Weights of a small audio embedding model: width 192.
Rows from block 5 of a small audio embedding model, named by matrix and row number. Rows with one number belong to one neuron. Each number is 500 + 50 x the weight over its row's rms, rounded and kept within 0 to 999. All counts start at 0. Numbers have three digits each.
After each neuron's rows are labels from the 100 clips, of 14976, where the neuron reaches its highest value: "strongest on" is what is common among them. Only what is clearly more common there than usual is listed. The data: synthesised sound scenes: up to three everyday sounds over a background.
# fc1: first MLP up (model.blocks.5.ff1.fc1.weight, 384x192), inputs 144-191
# fc2: first MLP down (model.blocks.5.ff1.fc2.weight, 192x384, transposed), outputs 144-191

fc1.137:546545513485468548458479511487547592516462454595436467406549497503502558472400485415499451489492471461529484523516490458498490497574575487548607
fc2.137:529486487464541548551449535578547559543459479556452532567496529543485492500469473544520453577476378490553470540529504455534457437609507552511478
strongest on: hammering; first sound: hammering

fc1.31:416502555555431474522485559485533582551504463459341529530437453472629478492468468519513473521480554474484506371578463487581467389501549534585495
fc2.31:508543416537529590531597430502463502506522553505509546541457464405550520479394577622487532500494499482456500486524474412542439481545487607546455
strongest on: coughing; first sound: coughing

fc1.62:645537593538354592511438540534564497512453473419466448516493534534519483512607489489517572424466433501520495522471491463539539581597527538443448
fc2.62:572430553483445576549522529512490445529465539489501623545490515474503556410528570502583530555517565450471525539495545449438554572527468395554416
strongest on: car passing; door slam

fc1.52:502518603489436467553504511582538588554521505500487443421527536524460475506444475437565578487498519558570555452567484546626465537493533521443575
fc2.52:538510532514606492501540448459449436515491521555552551570478554527469537454523648527451564511506499554541504493463598489386487529455515541439520
strongest on: helicopter

fc1.329:478553484485556419490489450525568523459495485531544475441559549509550489550553468460596496518490445447477411466524535484516493449514546519463486
fc2.329:569589441475586431497490428449554495489506497511538510526446488426529499421626529571537462577513485489479471592490555359518444491620460535413547
strongest on: barking; first sound: barking

fc1.306:514529624493505435469454527502546528530543473451503430474493577584481522545537469515587590583484515549553611435557540490556580429435575435469400
fc2.306:549477470412652455408534558419454425415486534528467572424492454409476559484513676546497513573505529530485525507440462421368561526461391444484505
strongest on: car horn; first sound: car horn

fc1.247:402522525564447469541554501530565589561416516416528398481488493555410521517448404431583485473515473518489523469468409506580576534542558489512539
fc2.247:536467493518502568530543556364485436490468484545564549456397395450499579466428521475487385435585541496550542548436529474425480523514457441556545
strongest on: water drop; first sound: water drop

fc1.88:397561494475529429554531456484449506461481609561447592415480500498555389521548471439442584497397504490580465398521570645533459461464539452472614
fc2.88:511447381497502547507600443489442465481452566546497543521518508414478494426486550501581461530457533484465446485484538485365520548532430517415542
strongest on: beeping; first sound: beeping; bird chirping

fc1.36:375519501511500381483485467569512463485499510551510476523567436507507510582555374474519483450478471508566437488451523474517460403499514494487558
fc2.36:492535462457483466492549481495436523475551543530488579491505529455450536451549554506511444527600501551488438633502515446386475582551390534450550
strongest on: siren; chatter; barking

fc1.363:560542484478401521499498506492529512496508512579487459476544467495506582517436475458500483511532498519457476547462523516532562533503553556486529
fc2.363:491574480480458587561488522560533588555440442567459528502479419548454554530428468524507400515521415532491497556464434540548490541571548598532452
strongest on: crying baby; first sound: crying baby

fc1.187:517501541550425538451547516523578507488531501552471492519410507512590500510466484511610502555420472416473555520486544440543584523459487469464470
fc2.187:529442533451507526498454504517431388480533565533492536443515499420407533370514517500504460586632551502544418494474491524352524526469416440554427
strongest on: car passing; first sound: car passing; wind

fc1.126:492483557536509422559458545526598486596493509416548453512509504610452467508494469399542576561444484504640511468447508524584634522496555531470462
fc2.126:534515522486501524516536578552465576416557560389446537431536483548443408592535510457427464441508627497460548496525449536550533533510449451555552
strongest on: glass breaking; first sound: glass breaking; chatter

fc1.82:549558535504455484586568470611443494586473572580410439402520482512406511533490404409594531496452565467530506504521447584576493501439596480466470
fc2.82:557457432482642430457571539477511526505439516562592522518523447445503544497457503513525529581438412488455489559468509502483497492483574525436602
strongest on: electric buzz

fc1.319:566511554483470478504500611562649593562511430494525520540428515539549549506509485455543539511498479489457605463534545511547503474496557534503568
fc2.319:524504428515510462509460471450463447570527611528526489510497451474486575448548489512471522508510565519537444552433521414536479481528520426444558
strongest on: hammering; laser zap; first sound: laser zap; first sound: hammering

fc1.346:454484593583500522493494519585498592547509445537445465536480512562426443501484500455521465476484551478522567523585467498589475523476505580459508
fc2.346:495534481495638410470495500427530464487489428482637461538530489487449537506608505542456576609565518558483544535427578442406475464448432486438521
strongest on: helicopter; applause

fc1.382:473533620563517409552562565484567578516533573553438506440442595561526447477468397457573581402367574506548555497612494501597532510456531507472528
fc2.382:492415460509499588480544443439440467488493596459541513522452497473512556417442523501552468514568459562524496589470475491402461554470381516522468
strongest on: water drop; engine

fc1.271:538552629531447472574506432482523570572474461483558492509527556531564534455582489488509471478474545510505561496536577504613529508399565550506547
fc2.271:499567474530460448413500471509460467551533462493417487528490572582570529514458524560518476392453448580583511531570456470528491398440537476587494
strongest on: crickets; number of sounds: 1

fc1.144:484513563578504432565510501501478520570522500388541444541498572520513545513467469501526532540483531438433473479493543477547540439512550507522449
fc2.144:452414554539500435489577486402507522486530572429602496568548599537443489514511453455587496460550545511485468527399562491491562395560486598484545
strongest on: glass breaking; first sound: glass breaking; muffled (low-pass)

fc1.309:503498554506442461531546480552550531612518467558524450524490455550517540448448411374542509481435556465535488465573491473553495503462548482479598
fc2.309:517583475593538544498511486573464544550573501437443550475520489491512572466552506550528553549527458593478521547449415443528535519529445549529435
strongest on: number of sounds: 1; crickets

fc1.226:464524552505480493563532459616492569525390509519499507530439503559497527478543392467565556523440421522519497508550476464606578486512534550538545
fc2.226:456481458515513502533512428428489550492439519486531510488472391503471563482435477455442407413552464527524447508517479557590550563575448510465553
strongest on: hammering; first sound: hammering

fc1.328:571462521499441546518480516562502478555537513399478507444462464501586530472522518519602449498517493501557459487493461536480628546484473498576465
fc2.328:519423563506487523464518528442410448447565528475455506462514504407576515498474490582582516524512625466543513451500491523382592460481427416513449
strongest on: door slam; first sound: door slam

fc1.7:405504494481415414482429476471463493471531514559487443500386468466512495445423538454577544496438511515499576468528385461519436537489508376445512
fc2.7:495469441513460469508502461441549421516504562484556584553492518487586616384419554535481470493544522533490452479598517559450548542511531491522396
strongest on: zipper; spray hiss; coin spinning

fc1.111:594496534492518463585541514579516523549520530531535465491570541546463528449472452465593521521419580411472575524551580497549590431451557496485541
fc2.111:487512429551569424473486342395460399584543603461532509578450541535541536429562561508465550498493480519489485575484529507446466508502479461424460
strongest on: doorbell; first sound: doorbell; melody

fc1.141:436483506511469508461516512629520556574530515507480474533466561508438539445510383392539491537349462477486517491485502580558576495463581502505487
fc2.141:463608403439564542495563460531510599420406400539456487437592415464518467576480474539403429550535543520486468528460369479463557513532465593523609
strongest on: hammering; first sound: hammering; electric buzz

fc1.356:595511578532454487611501567531593563540458555522501522523507509526539465477562413441582539483494492492444564498515569535562501474469482488467453
fc2.356:427504484480499508516480485473482540502463480503590465543513424529496479485515486500537528555560593520487480480485441439553487578575487481480491
strongest on: siren; first sound: siren

fc1.252:457629530535362466605530434484515544522517473499522538475407504607532533500517373450560523500472494480499506460528526589679552466490552544513527
fc2.252:485419500528551564531532462462432483448439600434526570506473514498549428429498507512462519559533543484495456551466504481459433527532347425507488
strongest on: helicopter

fc1.366:441528577568489419508434410462562545496416348434509564513512490551457471565503470388594484595432459501462508521582483515532468469420531501478445
fc2.366:403487485550597364495535481459433525519541439549461510540455461541462580472508579489582495606441490526470514469563498508515601401427554452467495
strongest on: melody; first sound: melody

fc1.79:480595511547499456530485570515509523595537443572405501517427437512481569398520449477561490454453550483471532523496563618518515451507562492547539
fc2.79:551507550601550514480428453527486485538447391434538467534523498466413541431520485623475441456520479463427500552504459475454524488567493495501483
strongest on: creak; first sound: creak

fc1.63:493500541497438538564498464491504493496506496553537379529496528622421446519561418504495594491540585516470517547473468441603517601552511572439481
fc2.63:417512524478430594528600520523531485490460525446509533435555471454456414427399434474555453445495516497612542447588460556533499565548395445520535
strongest on: bird chirping; first sound: bird chirping

fc1.14:401439520567491442454445436504483492547521450456474484530457502504506531526523470516671442487468535440504513517517544490519447468400503479552600
fc2.14:491451435485526595475493446513376421367502580466454501534578477458631424522493611566479497502524461484502424564476488511474490614495432454519585
strongest on: phone ringing; first sound: phone ringing

fc1.373:508494568546424524541505520566585546602406509498413592409446495563553536523466447477534529489476557446475491481491505467579519568510476518500473
fc2.373:492490574437477438446531532438591449483496462453529577418468519469498471502536501485555476525564561439504483523475563479464552490461543589432431
strongest on: door slam; chatter; background: wind

fc1.264:551519554521476453511489456530458609618480439513440499444502527538485454453556422530554550468459508445505476507467486570536560506477516522502541
fc2.264:492542423540507438459442499371481474538493404512571508610464434437492582572489484528493463456506515536453552522445531519577486420498515461518583
strongest on: hammering; first sound: hammering; water drop

fc1.155:473516518461506511498516473498514534574493566359575514493471483517471518561506485463718555541484534523546497428473557521551485514453471494469485
fc2.155:458492421472583471480535463427441519411483563514497503556559417339468525561458500582419442568538551568513467514497513513511479430439413598443534
strongest on: coughing; first sound: coughing

fc1.161:556569534544499470506489576681495524503489482404452503484512506542495450546545482491522560583423380502467494557528375538520632430501546451592504
fc2.161:423533508466434482494473498540488530460539432525470470405533451484447452572506428505385465452539564579544558522483413471422497510502510528544489
strongest on: frog croaking; first sound: frog croaking

fc1.250:569539487585532505491523508491504526597437495478504481567436476598564535452464510501618498509415568504500562489470505435521524487468465474467472
fc2.250:475464441523598439539514378408477471387540512500490545451536559557475451496560619522469474559501514547542470557485505528445510497470431495462489
strongest on: glass breaking; thin (high-pass); sawing; coughing

fc1.174:532485510444434567562539451492433559538593499478510491475374636555500557525567508461528486487472552501533497479499476528562487561486530589496470
fc2.174:545484459529530533515407532540522406513557495503434584544567589488414469471496569550390433448508480521634466532490545483482466479531554552567434
strongest on: footsteps; first sound: footsteps

fc1.57:490552558570431467598534475538522537584419552449475488456488377505510459451483399490569564450512530478498472500492526550525599577441546542487547
fc2.57:497473499501529478504522511366519465490440509500601483457430458511427603466509466513528393437575531508478582603421507520479515533505427453508501
strongest on: water drop; first sound: water drop

fc1.305:465556484427399500575583475505512511544445611548469509412512425465530495472437495410530514451520554439504500382501571577512408537426515474481525
fc2.305:516489510507529463484542393405444426552396491445596465469440472445573575415506482497520476565542503430440424517450557521415543458531473482477529
strongest on: water drop; first sound: water drop

fc1.37:452570486562500527528461451530488527504431456541500423558464449496593490443452505521612495527476526418471508549578446576508482464545578397499448
fc2.37:510575440521585559575493425473496453424504472538520529547484572491492476460612580543494386497507586520491401583428485590413481520593512522474561
strongest on: drum roll; first sound: drum roll

fc1.379:516536515481442518526510475483463556603482563432529534545401457485556555492463478518671558526510541515540506499570506496576497497534488580452523
fc2.379:476514459391578481440495411469419465473501484568511453557566504448448508513488503541473526582582536524527436528436512458456443462546442593404502
strongest on: coughing; first sound: coughing

fc1.51:488496496485481494568523491524558561522487465422479444512501516561478510484494430486541549491482435510557480530533453540576589508490590535494484
fc2.51:575503395482595569506509585552533562513578492658474488509517509384401530540524484528481470533526512501485527555484469413502507517564473546503485
strongest on: muffled (low-pass); electric buzz

fc1.50:499457603514492504512452497508562564559517538520533506548483608547491498518519446418498535464499519515505533334594563536612556456422579507565453
fc2.50:570509550493518561529542397526373501567480604455487497521419571523537489401560547477485617514470501518500449492452484484424508588585496535473448
strongest on: electric buzz; vacuum cleaner

fc1.219:575564570521458482541587525607551539508467519462436527442512500543549389527470462440550605490442450507532552435570496554623462544512553484508516
fc2.219:572549444476533546418525524514453511468543483512480498483436548605502533465433543460415552501501433603471509496428494475443482528444452437529488
strongest on: number of sounds: 1; electric buzz; thin (high-pass)

fc1.163:605547584561409584652588453529476555597479517484460491479458556631549469478513438435578528457454507487539485498536432594587476552543504463539466
fc2.163:445506525517505592601496599514614493474443473409530476470527417471458426540588464543457471468584522479616532426474477509502476569654486499489459
strongest on: bird chirping; first sound: bird chirping

fc1.182:543537508552512484501506495619513550556469492368455546525533512545472449549526518492525547561429431522488536591532416505513589467541539484628447
fc2.182:455531529532426486417487594526552528443566400508466487382605469494356485575526390449390394417576583560460561515525380538420613521495521482618514
strongest on: frog croaking; first sound: frog croaking

fc1.178:432539582567384543562528517556538594511471501436587469523482486571604471513481387423556525464488517506493510433504485549569609522501520455558483
fc2.178:407543523518550518555529496534470557396534487451510536526574468415453474473450480498497517615541524521498579519588554562466570448592430448485538
strongest on: ball bouncing; first sound: ball bouncing; bird chirping

fc1.170:455505547495473511468507509561503513484538490490553524510552604545597428598482488496584582449499467509465498509590550488550544528527481542599525
fc2.170:471428537471501525476428509598486587468560464575466514426439500482550497510454481454538486594529543416537473515542442434439576517506485540479481
strongest on: laser zap; first sound: laser zap

fc1.231:487579534519452449547485420479499522537470575505486466500485458574540583481502518451516524565511545551508513484448491583541558442426622524452574
fc2.231:531507488546599503506464577510602527367525422494534481542596424480434415552499528584464564560534489468493628552531455387507471469623540430454471
strongest on: chatter

fc1.233:540494550607596459575482531522502532551469532500598525510526462465505481484510458551558539555488508344465520499507584442553549432443521446584448
fc2.233:500473540520576469488435510537502466564578465428529438530521599516511516489514465534538522566521489540443479572480534400528562468510556562530476
strongest on: whoosh; first sound: whoosh

fc1.176:506467546497435543469512453549482460570439573487525566474543471530545486449470471392547480498449424484538410505545558533501513545447518540495498
fc2.176:525478558469504527511510539564521483424533516537498473560578541561454443508492500546541550580501545544601561500445462503460484486603455413459489
strongest on: ball bouncing; first sound: ball bouncing

fc1.38:508492478523463557541494592622535535516567510491483514460521451473559449463423498402530490535441459468561493559581489500520546523527434492611463
fc2.38:522445549523466497425528489547462502411555493476575480488621522407467493458482520561577490492572579502495478520490457445363549432473350501526508
strongest on: ball bouncing; first sound: ball bouncing

fc1.4:553524565481481490588521526576560587550509497476458453462455506539499488456506394474617540418458544502487533466547514522622470522551561463503543
fc2.4:425486429464459507554585455456428475489550523518502528510423481439516570533437565538481519551530511519427472615507422482460492545469509599530414
strongest on: door slam; first sound: door slam

fc1.258:462554545544466402467499575536516568525356497467514556591508396493495567516505471504525537505508508509451587509483411486589553476558500482492551
fc2.258:565452479540546510524491475526548533507507433418564487558457501563548480435495484532422578535484475459477594477516551490497447522569510488550541
strongest on: whoosh; first sound: whoosh

fc1.39:421447534524464476487528409500519531502491424557563484514466546556525499478475488474521501479446475461519534485541492466539518429384577498545448
fc2.39:501450565571494546556476490507546530481478415474530559551446509524432453450545503545521451534508574440491484533530502480435532474587580463564401
strongest on: howling; first sound: howling

fc1.248:465567583476447483511560546532601617577458510508443525483499493526537513497537442392504526457460547465484588484609543492614513457492542531539604
fc2.248:531427533404471589497498474445474389503518557542575502519512525418559567413460538584499414500609466499497488610436509465401543491474375477582433
strongest on: helicopter

fc1.269:396496507550467378538491465442485492477559502420600429535466535528522540488424494474501542529486526473496500472531462442512456467504527495489455
fc2.269:467447533573450432486550451392473446519517563460601575572513560521517605417493528476538536472563557560492470474485564534440543503513546534447462
strongest on: glass breaking; first sound: glass breaking

fc1.199:434471564572482466512474538555555516576444558492577466533496506629579496521488360446545520470387506477497474428515538508580542505494564505544461
fc2.199:420538432532596491531545540448633574500468500526475549476570446431442495504447443474493484554495491497588520517576523549507506464521467458554561
strongest on: number of sounds: 1; chatter

fc1.212:543528608561369520521488575543582565569398520513541556562465472529639541591454497498535505443463558460520558437508535605537574518430538531557482
fc2.212:539397507441454549530587540483457429517468650521495569456463459396582550384427491469545508487534558482501424486482511536443493531467468532557522
strongest on: quiet level; thin (high-pass); door slam

fc1.101:527516590480409456533499517580545558613521484465501508489425522567468512544523468388504576464463485535565560465524511551545546543422574479486555
fc2.101:526512508515399653484443573569464502491413469549446501541500421447527454475527479540428516452466491481548494511445512467498410526566482401545467
strongest on: crickets

fc1.320:534510573481466488591484534597452526548481573413538518536480522617556470476521393479587539497477427502564491432507504511544460506498487489529480
fc2.320:542525550470438493532479488488529558538530537530510513512401531549408516495541467499572523536585586587540533590466481465526460541554525529447447
strongest on: siren; first sound: siren

fc1.158:455482551580454458512572420480484496518442411518496490537372491544509508501524468488508486517383476516495526469492416464531517457444635474511481
fc2.158:461406512524501518505498501464493571443492485408530470486437551616484438461453552508498469530440485448530437498572434465501598516538531461582431
strongest on: howling; first sound: howling

fc1.312:436449510427456524525538485474518526541512608445596545443522527516513468532523477404662544511502509557571457503448541511504479502436480609424535
fc2.312:522581451514602501434465537521453556464491452500405466544476470511577498575469523622474504572390443509520465471499464510542491415497521551554501
strongest on: laser zap; water drop; first sound: laser zap

fc1.331:511554504485561434487452443495603533478480436471527484498550525573565505534543496466546527527510460528538461474566466466513556476502518482489491
fc2.331:511559405523559418459581434398502426500459551551575517547493466421549552424591582581559486517507470443424489598498584401475485467501427549416548
strongest on: barking; first sound: barking

fc1.246:426493496559487517464465426558495485504432429543543463541517473515557445468442520499543459484482496456463455551556443504503449486491518428492456
fc2.246:481538448453589539542511383499483435449467501567563522548500501452500508437574577525549392552530572513486392582403517555353492499555489532453594
strongest on: drum roll; first sound: drum roll

fc1.107:457470498517423480565543508473586511532483510501529506494569474509407525564505518421479471435512528494552545571507546521535600503476473498561442
fc2.107:451478432513449492538530515463488424556566601506535531566519583504496501482502529485443438474508454526550502478493548521479512465465522483575392
strongest on: mooing; first sound: mooing

fc1.352:577549477536413533515530473508509505517511542563481495433538483483494542453483437435572477493518455462432429530458468478511587535544552538529513
fc2.352:537596469453537575573460488541474570534482465530412587502406417527525519527427501560497472590532450604544523536491414534527480516603513579522446
strongest on: crying baby; hammering; first sound: crying baby

fc1.171:475521559450349442538502504485536499505508552568585537516582477480520445529471452412484491375518538502584530493452609573501471415477579554512492
fc2.171:430571454458495485530577502449423468526472551529502580510479463403526523422495490459507518511564581536477502457504567550384531458547476452478593
strongest on: doorbell; first sound: doorbell

fc1.2:454501592519451521543512514607522500501504535460599501526606491530501422531376464447517547461503455558464474475492439525541461553544485484525497
fc2.2:517433506483499561477576531604486472494521520521540515534571500408414515444502527511552442503545477502509446563494506367425551483522397613557481
strongest on: ball bouncing; first sound: ball bouncing; laser zap

fc1.71:415528515511466409468445504494502500528549528493444595411509595533554453523474462453473468478441484489575462548579556577509456420416572532597540
fc2.71:468534504550455551523521399476426484460463570564506497461514446434550476479449500507447569477518590461421445526461479527450467628529396506417527
strongest on: stream; chatter

fc1.95:429600607534441436515457544480554507581467499512547514466486517523461499511524421369479461432496545520526501436511536589523484558469536476538561
fc2.95:494466486552473634452475497482407485491515446518469433490566462461483555502364494604397540508588489523495498583485462450473440550538460536547439
strongest on: reverberation; text has "room"; text has "reverberant"

fc1.338:463490513440424539600504442503457491477527536541478423476424491558507454521473423418468537446514563471472468487427433524567502577568457472420465
fc2.338:425579417484523576559625445519470517542471549487431583425497437440487482447483475530548522552579576521502488475497502529491457601576422501488508
strongest on: bird chirping; first sound: bird chirping

fc1.218:553558573526476479536530568591529505552436519476525521514577528655490558437464462474513534487476404424522482489566480506532543541507552453549487
fc2.218:557471502512448534464421528469521514549518500454497586533479511479489477528527536515544479512440534493422622415476543424522494504456492547559474
strongest on: hammering

fc1.280:552569551468465488528510546556587591515473483480471470555475497550562481541492443472568544441453521477528549436527500535649604552508622483508439
fc2.280:493466519526499550524445426407562528489472473470519434507486454537446561557481453418438434475561563488448530467427592534561462492456517579504410
strongest on: muffled (low-pass); electric buzz

fc1.189:512513485467411472526533514565505592561481556526451508545498552614519532491430411452605585480513481467531502497560520551602553442444498518498486
fc2.189:491559465511576537476447525511458539485438473467478507462477390394508488569487547597452425517465438503503410519550406459536522547513486536567506
strongest on: hammering; glass breaking; background: electric buzz; first sound: glass breaking

fc1.139:444543601499467441491524521526540527608502534414479522515457471538486513472494486425532516535537522579556476449525514553610469553493552503505518
fc2.139:519505472504566506534496436480394456542531518523463385563514510425467532465467491616568587615477559528530479473452532379517519378519537597444495
strongest on: coughing; first sound: coughing

fc1.370:483451553493562406472457530506543505542544437444517551489490533534381547486493495501590486597482607564538691494533518487515588404374517448513422
fc2.370:537503484451615538478536474455454408440467570504500578494522491468507504422503652577506554612514492484498439530442503509360509567481393468496468
strongest on: crying baby; car horn; first sound: crying baby

fc1.367:543455560553443514601452443532524575572456524489488460499514517523559479411467442455623526455484426420514499426619491551537574521548467557558491
fc2.367:460536533517528555501492477566545539479513475500504547511497512511487428535500566508452483593470440530551434563546455423479485473530533540468454
strongest on: water drop; first sound: water drop; door slam; first sound: door slam

fc1.208:608482472448461566468456500539499501496404497556465399563466480529543469494456449540507459498434431467535467464504469441494500485417499507510495
fc2.208:561513408485548554466481489501436475484449485543495442533484431398557532501500505628493469512539504444421469495511470471470416503504481513480548
strongest on: footsteps; first sound: footsteps

fc1.330:465439587455552403464456523480570503589481496468512437567449441514470574539465462483585472599490552528566607505519473552496548393411566482487401
fc2.330:550561489436646468467579533455471501470503597557411576445492485412524496468511600538517615634472551528445497498443549450458492495444442512481532
strongest on: coughing; first sound: coughing; car horn

fc1.122:441537566522466505570533436510489523561402552486435557408412452538652392552503505476490571500458561447523513461516535594550443541492518536537591
fc2.122:451393382570489498502557447495469512479526528460581493462524528468345552458510508528566451442515510494455481584444475471450491547539433489401504
strongest on: bird chirping; first sound: bird chirping

fc1.129:438523500513517462475510551491528521486515478395456501523541449474493545601430457509561513548521519517515493481500464465586445426437485513557509
fc2.129:449526504460528529554568386475388541519506610459499485577465475434528545528492522510517557577583612570497427481452554490532421544484459621459485
strongest on: coughing; first sound: coughing

fc1.11:475472523473423522577486451493459510478516516511509396492451479562484427547477437396465550476509556508506475464459410519560475585590476473446443
fc2.11:504530412503491584510590473533441532544493510482469537467443506463467535427452479527547540558518556497491505516511470492464485565583358462477516
strongest on: bird chirping; first sound: bird chirping

fc1.186:531502490456494434482595512521479457548473600491575415503464540495542554499540504429599533521476546480489451465449568464540439505510502563412573
fc2.186:506560527473542445522456454478455538518573549546427424545420533464505552478546510546500551629541579588540474564404546432504460435584525592392516
strongest on: laser zap; first sound: laser zap

fc1.209:625530547565489468618533436539541552575453494440501522563430490577589485376507476479551572495503559458547493544528525543570512535501555536484491
fc2.209:465568452589497450515560521386464419493505506473446532497450527560472535529576568494441516462433525587501568486426466561469485515471427440410551
strongest on: glass breaking; first sound: glass breaking

fc1.193:468498533540445509515453474547465570474529434550497456424491530607568467573519420403545500491435502504583501469544502633560518457473570527428509
fc2.193:591447488520503523481522520460439467519491524555549510611447456399632503471491538598551499492533466401474472391602559455464502445579482533519505
strongest on: number of sounds: 1; electric buzz; background: engine

fc1.153:371459530562467438423457444501464474541521490471486503564386518512524553499520496489659445501462501459519494534539549486493469429447533446574578
fc2.153:523442461514525574505494386473400396431526605462473527550572505476602477482475623542491480475558495476494428549501551506448514605507486501525557
strongest on: phone ringing; first sound: phone ringing

fc1.35:440502568505555450533482508450563509568552476598566483557518515503433561516583460427511420316519524521537550421543592525518545431477526537473521
fc2.35:456566448544565501512488445514521450549535432529552606568485552489514498399571487525514462543471450446476490520516557477404493445601434525497556
strongest on: creak; first sound: creak

fc1.64:451598526483514473536534546511536595514524526552417459492457531561521468532539457386522525500458527515536588424599526571570513517441529508479568
fc2.64:574443472495534556513529405455538469553411517550526504509569430418580537425487488596538482534494505405490436432493608448471492471535490502451539
strongest on: beeping; first sound: beeping

fc1.196:464534543448308468562513484510506536531509580531555546550529457486515443534451436430490537393505537481569522506444594583496496424480606584481505
fc2.196:437584459442515480517581534458433472526470575526482555484488442416515547446510501449482497512580581528502494456508549553388548458537507447495552
strongest on: doorbell; first sound: doorbell

fc1.145:481499617495415453566490505573514553583472550496516469523508499612553460510474455427541504482464484416562495475568496471578552426505550489547596
fc2.145:594575425553495549526488437415401503462502457591498394500450389486576525537548495557407496486545547433374485510448498479495466537423431544450495
strongest on: chatter

fc1.113:524550496525367466570488463499459462537498522558447475476540440476449556571517459475541475456519506534446491521426483547542536511502501569477445
fc2.113:463600525477454561555552528512471578512538492514453583451477409534496562461474517546442430477557438569536494563496440537510540582600545582534420
strongest on: crying baby; first sound: crying baby

fc1.238:440473578509526435480426567453527506582485504420564498559472481503459549500468486537619454589472550521581597472561509505493579420376520458502400
fc2.238:530519477447646473404535497443423438482481564531453561480509497447540516475508609582535602602476521527461460522427532444415535491470409505491508
strongest on: car horn; first sound: car horn

fc1.120:489470579488538435447446519467545512588455532454520438559432458519487587516468478515628458596503530537591618492522484503507564396411580457475388
fc2.120:518544481427654438449576509420436473487504595559433570459489481392535527477508621545525603621480580521433476488440551461427516485454444518473526
strongest on: car horn; first sound: car horn; coughing